Rows from block 4 of a small audio embedding model, named by matrix and row number. Rows with one number belong to one channel. Each number is 128 + 24 x the weight over its row's rms, rounded and kept within 0 to 255. All counts start at 0.
After each channel's rows are labels from the 100 clips, of 14976, where the channel reaches its highest value: "top examples" is what is common among them; "loudest band" is the band of the loudest frequency at the time of the peak. Only what is clearly more common there than usual is listed. The data: synthesised imitations of 52 everyday sounds, one a clip. In brackets: how many of the 100.
# convs0: first width-11 conv (model.blocks.4.convs.0.weight, 192x192x11, each kernel summed), inputs 0-95
# convs1: second width-11 conv (model.blocks.4.convs.1.weight, 192x192x11, transposed, each kernel summed), outputs 0-95

convs0.171 [103 153 101 134 134 135 117  75 143 145 132 131 124 123 137 106 151 130  88 163 133 128 133 181 115 113 148 124 162 148 108 146 133  81  89 111 108 151 119 108 115 151 135 105  82  90 108 100  94 127  89 167 136 127 131 129 126 130 115 123 140 178 143 161 116 106 158 142 133  91 170 140 144 119  96 145 144 131 124 158 148 120 132 106 157 136 133 142 110 129 140  97 111 154 139 139]
convs1.171 [ 71 103  97 135 134 107 124 146  99 111 143 137 111 136 139 151 146 151 149  95 132  81 116  99 133 132 107  76 100 144 138 131 145 189 122 120 141 105 105 133 116 151  93 139 135 142 128 151 118 183 157 148 114 158  97 139 148  98 133 147  97 127 156 121  95 135 151 132 127 163 133 110 106  95 175 129  87 143  97 128 108 138 139 120 113 104 107 101 149  98 118 118 121 114 122 112]
top examples: machines and effects (64); laser zap (55)
loudest band: 2000 to 4000 Hz (50)

convs0.127 [133 128 136 137  94 140  90  77  96 114 172 154 105 202 132 113 144  81 120 118  97 160 108 130 152 148 142  98 110 144 132 150 135 107 135 124 135 132 108 138 107 100 108 124 148 138 129 115 146 126 144 136 126 185 122  86 106 129 100 166 122  81 123 119 122 165 150 125 158 148 153 125 123  86 114 159  90 145 145 154  97 131  99 135 149 110 118 130  90 103 154 156 135 125 110 118]
convs1.127 [147 135 127 116 145 134 134 128 141 125 166  85 152  92 113 141 156 167 118 112 114 111 140 118 131 105  78 114 119 157 127 172 156 127 163 168 118 109 127  94 122  82 138 106 126 153 121 137 117 108 121 134 101  96 145 111 119  84  92 115 121 125 122 137 129 143 150 106 116 168 101 127 148 126 149 109 131 127 121 161 149 101 150 144 186 133 126 114 134 150 125  99  98 132 153 126]
top examples: laser zap (34); explosion (27)
loudest band: 1000 to 2000 Hz (63)

convs0.90 [156 148 112 125 156 159 115 141 164 149 152 128  96  87 133 107 126 153 131 115 159 109  90 116 134  95  98 150 190 119 123 108  97 129 103 122 107 136 108 129 128 189 140 138 132 146 109  77 129 116 131  71  99 118  94 145 113 116  89 141 124 127 141 124  90 132  93  85 103 136 137 146 164  54 116 136 161 191 164 146 157 144 135 134 149 105 130 118  73 125 114 116 128 126 106 107]
convs1.90 [139 103 124 140 110 124 118 131 105 147 132  85 127 120 147 118 169 190 155 191 113 137 132  94 120 124 134  54  86 143 123 115 147 181 186 123 153  87 136  84  98 101 100 106 140 193 126 134 129 105  87 105 117 147 167 120 112 102 127 102 110 117 145  95 126  85 164 141 123  68 123 161 115 162 159 137 151 108 145 135  92 113 113 165 150 150 153 117 172 160 140 137 120 114 100 109]
top examples: machines and effects (79); laser zap (78)
loudest band: 250 to 500 Hz (49); 500 to 1000 Hz (42)

convs0.120 [ 90 143 113 130  95 129 123 140 156  94 127 126 120 125 118 150 139 146 156 111 143 142 113  83 121 113 168 156 126  86  87 147 132  90 108 107  92 121 143 124 112 117 132 182 167  78 105 131 113 134 124 141 137 134 106  88 111 157 122 162  93 107 117 136 113  88 171 159 141 100  78 128 108 135 134 112  97 112 110  97 100 135  74 130 138  95 160 111 115 113 120 184 120 137 129 159]
convs1.120 [117 167 135 112 121 135 122 131  91 122  89 162 115 170 112 138  91 111 117 109 123 122 170 183 124 109 130 145 140 127 123 116 103 105  54 136 137 170 148 126 126 108 122 120  85 134  92 165 131  72  85 126 132  84 145 127  93 151 154  94  96 143 167 130 141 163 146  80 133 126 151 121 169 119 119 128 117 105 128 109 150 163 124 108 145 124 138 153 137 153  98 120 121 128 134 111]
top examples: machines and effects (61); laser zap (41)
loudest band: 250 to 500 Hz (53)

convs0.129 [ 98 128  96 113  76 130 142 108 113 112 155 140 115 106 154 152 112 156  35 103  70 136  94 133 111 156  62 149 138  89 142 128 179 140 121 129 130 122 121 120 153 137 120 117 144 109 114 130 174 127 117 137 161 123 102  91 123 181 167 104 137 150 156 155 121 135 144 139 114 137 179 153 110 155 122 128  93  67 147 132 117 133 138 103 100 138 172 143 123 180  94 114 117 156 115 105]
convs1.129 [149 123 160  91 107 141 134 113 137 109 144 107 110 164 134 120 160 117 154 128 106 119 113 127 128 150 129 112 108 172  99  86 112 114  86 111 102 116  98 125 115 116  86 149 150 160 135 150 147 117 132 142 137 112 144 144 132  96  99 125 162 138  96 120  90 129 111  80 111 151 153  97 119  95 121 105 125 102 107 124 109 151 101 108 146 150 128 123 160 113 124  70 113 188 118 130]
top examples: machines and effects (54); laser zap (50)
loudest band: 1000 to 2000 Hz (62)

convs0.151 [127 135 120  84 145 102 129 128 145 133 125 129 157 152 137 102 121 128 197 143 168 160 135 125 171 152 111 102 131  86 113 136 118 125 160  79 141 165  97 115 112 103 163 110 116 118 122 115 130 146 118 103 132  96 168 136 136 124 143 141  65  93 112  95 117 129 143 143 114 104 149  75 131 129 154 143 145 131  99 117 110 102 125 108 190 148 107 121 128 145 178 159 114 139 158  95]
convs1.151 [103 132 105 130  77 131 112 140 117 114  91  92 135 148 101 125 132 135  88 156 134 189 108 123  78 132 101 139 121 119 131 134 129 145 111 175 150 127 141 130 146 137  86 142 151 129 118  87 107 141 111 102  66 115 127 151 115 104 101 144 140 150  99 128 107  94 100 159 139 134 121 169 121 105 139 105 105 115 102 135 128  81 146 133 115 118 108 106 103  76 165 114 105 140 120 144]
top examples: clipping (59); text has "clipped" (59); signals (44)
loudest band: 500 to 1000 Hz (42)

convs0.177 [126 123 163 130 127 157 131  79 126 126 130 126  90 112 158 119 107 174 105 153 136 145 132 115  99 111 131 164 139 148 115 160 172 113  56 127 108 106  94 132 143  88  97 143 204 107 144 123 126 122 126 147 124 124 112 100 126 159 136  71  92 118 131 168 128  97 144 108  75 149 135 170 119 129 144 167 153  97 126 163  95 115 104 111 134 186 148 158 155 103 146 152 141 128 135 117]
convs1.177 [118 148 109 127 125 161 130 113 155  96 153 115 139 160 111 131 141  85 164 152 107 108 118 137 180 160 158 107 160 113 110 106 110  67 121 121 113 119  80  91 184 130 116  81 142 163  77 148 156 142 143 137 132 121 120 181  92 117 107 159 119 144 110 153 154 144 155 115 120 112 122  89 123 132 126 134  79 117 137 149 114 120 160 145 177 155 141 123 121 149 102 101  87 164 118 137]
top examples: machines and effects (60); laser zap (55)
loudest band: 250 to 500 Hz (41)

convs0.148 [124 182 116 126 155 131 131 121 152 104 110 159 152 120 176 148 129 126 107  99 101 129  99 101 157 136 127  99 169 126  62 122 110 109 160 151 124 149 141 104 105 147 159 125 130 121 125 160 109 137  98 114 123  90 133 145 114 157 172  99 128 128 130  96  77  80 155 120 126 139 137 115 133 129 123  90  96 118 111 128 124 127 136 133 179 134 151 131  80 155 163 119 113 109 125 148]
convs1.148 [145 146 102 117  91 152 118 160 119  95 144 129 115 136 154  87 153 113 107  86 130 140  95  94 117 134 115 127 124 100 161 128 122 139 108 101 130  89 103 119 174  90 141 129 114 107  91 152 150 106 145 136 105 115 146 107 108  91 112 119 117 116 134 169 104 144 162 123 158 136 134 103 162 119 160 168 156 130 152 144 141 113 133 133 175 127 138 159 134 184 150  94 112 120 148 132]
top examples: laser zap (27); explosion (27)
loudest band: 2000 to 4000 Hz (40); 1000 to 2000 Hz (29)

convs0.132 [135 128 128 145 116 110 127  93 105 104 123  96 152  88 107 168 127 112 158 135  99 120 122 102 135 135 130 116 120 169 111 153 115 155 124 152 146  87  78 167 122 118  89 142  92 125 152 158 150 139 130 156 128 114 131 128  78 136 146 173 107 136 107 118 117 121 135 119 114 154 160  99 146 120 147 104 116  76 112 131 133 142 107 146  98 132  93  54 136 124 145 130 109 131 117 175]
convs1.132 [147 154 117  64 177 130 154 115 163 117 113 165 133  98 132  80 128 118  96  76 172  95 133 137 140 144 118 191 114  98 139 117 135 113 129 115 136 114 135 112 167  71 116 143 157 119 138  70 102 105 134 139 106 138 138 160 167 165 137  97 142 124 107 124  86 128 141 116 110 160 166 131 151 115 138 161 139 151 110 119 101  95 163 102 125 144  97 106 137 117 125 128 117 111 132 106]
top examples: clipping (43); text has "clipped" (43); signals (41)
loudest band: 500 to 1000 Hz (42); 1000 to 2000 Hz (39)

convs0.136 [114 114 117 121  94  99 127 155  91 126 109 125 124  98 117 113 162  96 123 106 159 113 151 136 116 142 131  87 112 138 121 141 148  99 110 160 111 119 133 166  99 172 109 153  97  64  85 106 130 132 129  81 115 118 140 154 147 120 159 119 154 115 138 105 139 174 116  90 144  99 147 152 124 140 123 115  88 139 122  88 145 137 105 138 123 130 134 124 132  93 179 118  88 147 107  93]
convs1.136 [127 134 146 121 146 136 127 106 151 124 121 146 122 134  97 117 101 141 194 116 139 154 138 100 148 157 121 147 100 153 116 156 171 157 106 112 118 101 114 123 101  99 164 115 131 140 108 133 112 143 140 133 117 145 121  90  96 130 129 164 149 114 135 124 121 128 117 142 125 112  28  91 122 166 131 127 139 167 123 119 147 171 127  76 155 118 101 111 173 133 147 140 126 115 135 148]
top examples: clipping (38); text has "clipped" (38); signals (29)
loudest band: 2000 to 4000 Hz (28)

convs0.125 [ 85 116 110 115  98 113 127 115 109  81 147 175 133 111 111 146 121 140 123  96 131 131 159 118 168 107 120 161 144 116  90 137 112 121 111 148  83 153 123 122 144 123 114 126 137 101 154 114 125 140 184 125 156 132 164 123 123 138 105 120 117 137 110 140 104  80 148 144 116 150 107 100 108 146 133 120  69 113 129 134 124  97 111  80 148  94 127 116 131 156 111 147  93 140 160 141]
convs1.125 [167 132 111  89 114 138 143 150 125 159 164 139 132 125 137 126 163 100 130 101 120 133 129 155 133 149 137 139 113 141 109 104 157 110 121 111 142 139  87 158  75 126 130  78 104 148 107 153 134 143 104 133 140  82 104 138  67 105 116 150 117 140 119 107  88 141 138 116 173 122 144 107 184 101 150 162 167 113 153 151 123  99 122  98 126 149 104 110  95 105 142 141 115 105 125 112]
top examples: clipping (43); text has "clipped" (43)
loudest band: 1000 to 2000 Hz (37)

convs0.99 [142 116 152 153 144 138 163  92 139 141 159 119 129  93 141 143 130 154 149 131 131 167 120 114 127 134 108 115 110 130 107 108 141  73 110 140  96 125 148 107 104 103 107 142 137 139 105 116 103 165 148 143 162 144 109  76 119 101 182 109 105 113 114 143 152  91 191 123  98 127 143 138 152 171 109 130  92 111 135 159 108 148 127 128 142 130 164 166 121 110 126 112 145 119 106 115]
convs1.99 [126 114 137 146 102 137  84 116 166 112 146 139 152 124 120  97 130 113 133 110  63  99 129 157 112  81 153 156 156 118 105 118 161 123 146 122 114 116 133 100 134 101 117 114 132 101  95 182 146 105  88 117 144  94  94 143 101 134 131 121 100 110 111 148 122 101 144 105 113 159 158 133 148 111 136 186 105 140 124 154 156 144 151 124 144 112 120 166 135 140 127 142 108 180 157 102]
top examples: machines and effects (77); laser zap (45)
loudest band: 250 to 500 Hz (37)

convs0.2 [ 79 116 102 135 176 136 117 151 129 109  98 144 143 139 119 110 139 103 159 139 132 118 108  86 162 151 137 154 138 140 124 144 158 141 166 103 138 108 101  92 106  95 177 121 123 141 104 106 123 135 131 150 125 142 151 141 134 161  80 131 140 101 105 145 130 139 144 141 164 132 138 123 137 134 138 143 122 116 107 100 122 126  96 163  64  96 127 146 133  76 170 148 178 132  93 166]
convs1.2 [141 102 164 152 105 125 117 103 120 112 102 137 168 152  82 132 144 137 127 135 122  83 159  98 116 124 130 136 104 145 140 114 137 124 110 124 161 113 112 106 129 125 106 111 112 133 106 145 146 112 119 107  91 135 128 170 118 129 126 137 117 128 165 143 125  58 132 156 136 154  79 119 111 112 117 130 122 142 100 137 124 162 165 100 127 135 114 114 161 139  71 108  99 115 105 110]
top examples: clipping (37); text has "clipped" (37); laser zap (31)
loudest band: 2000 to 4000 Hz (25)

convs0.20 [117 136 125  61  95 141  91 129 147 123 103 151 127 115 112 136 149 129  83 140 160 139 132 120  99 101  86 165 156 161 120 121  78 163 169  94 132  27 124 123 111 116 116 162 110 100 133 119 108  82 137 142 142 126 113  92 103 126 126 119 139 157 104 122 165  90 150 113 133 126 130 137  89  96  73 134 132 131  88 140  95 106 152 100 131 116 148 163  91 124 119  94 116  73 157 147]
convs1.20 [107 104 125 136 139  93 119 136 109 159 126 130 119 121 135  89 160 158 173 111 123 139 161 121 164 163 157 130 141 162 144 123  93 162 125  86 128 149 123 141 155 155 146 120 138 142 166 136 144 147 158 143 150 121 151 122 122  79 153 137 141 136 139 157 125 148 127 186 140  85 131 120 151 100 105 112  76 159 133 122  95  97 139 121  77 169 118 130  85 132  79 116 145 126 164 152]
top examples: clipping (38); text has "clipped" (38)
loudest band: 500 to 1000 Hz (39)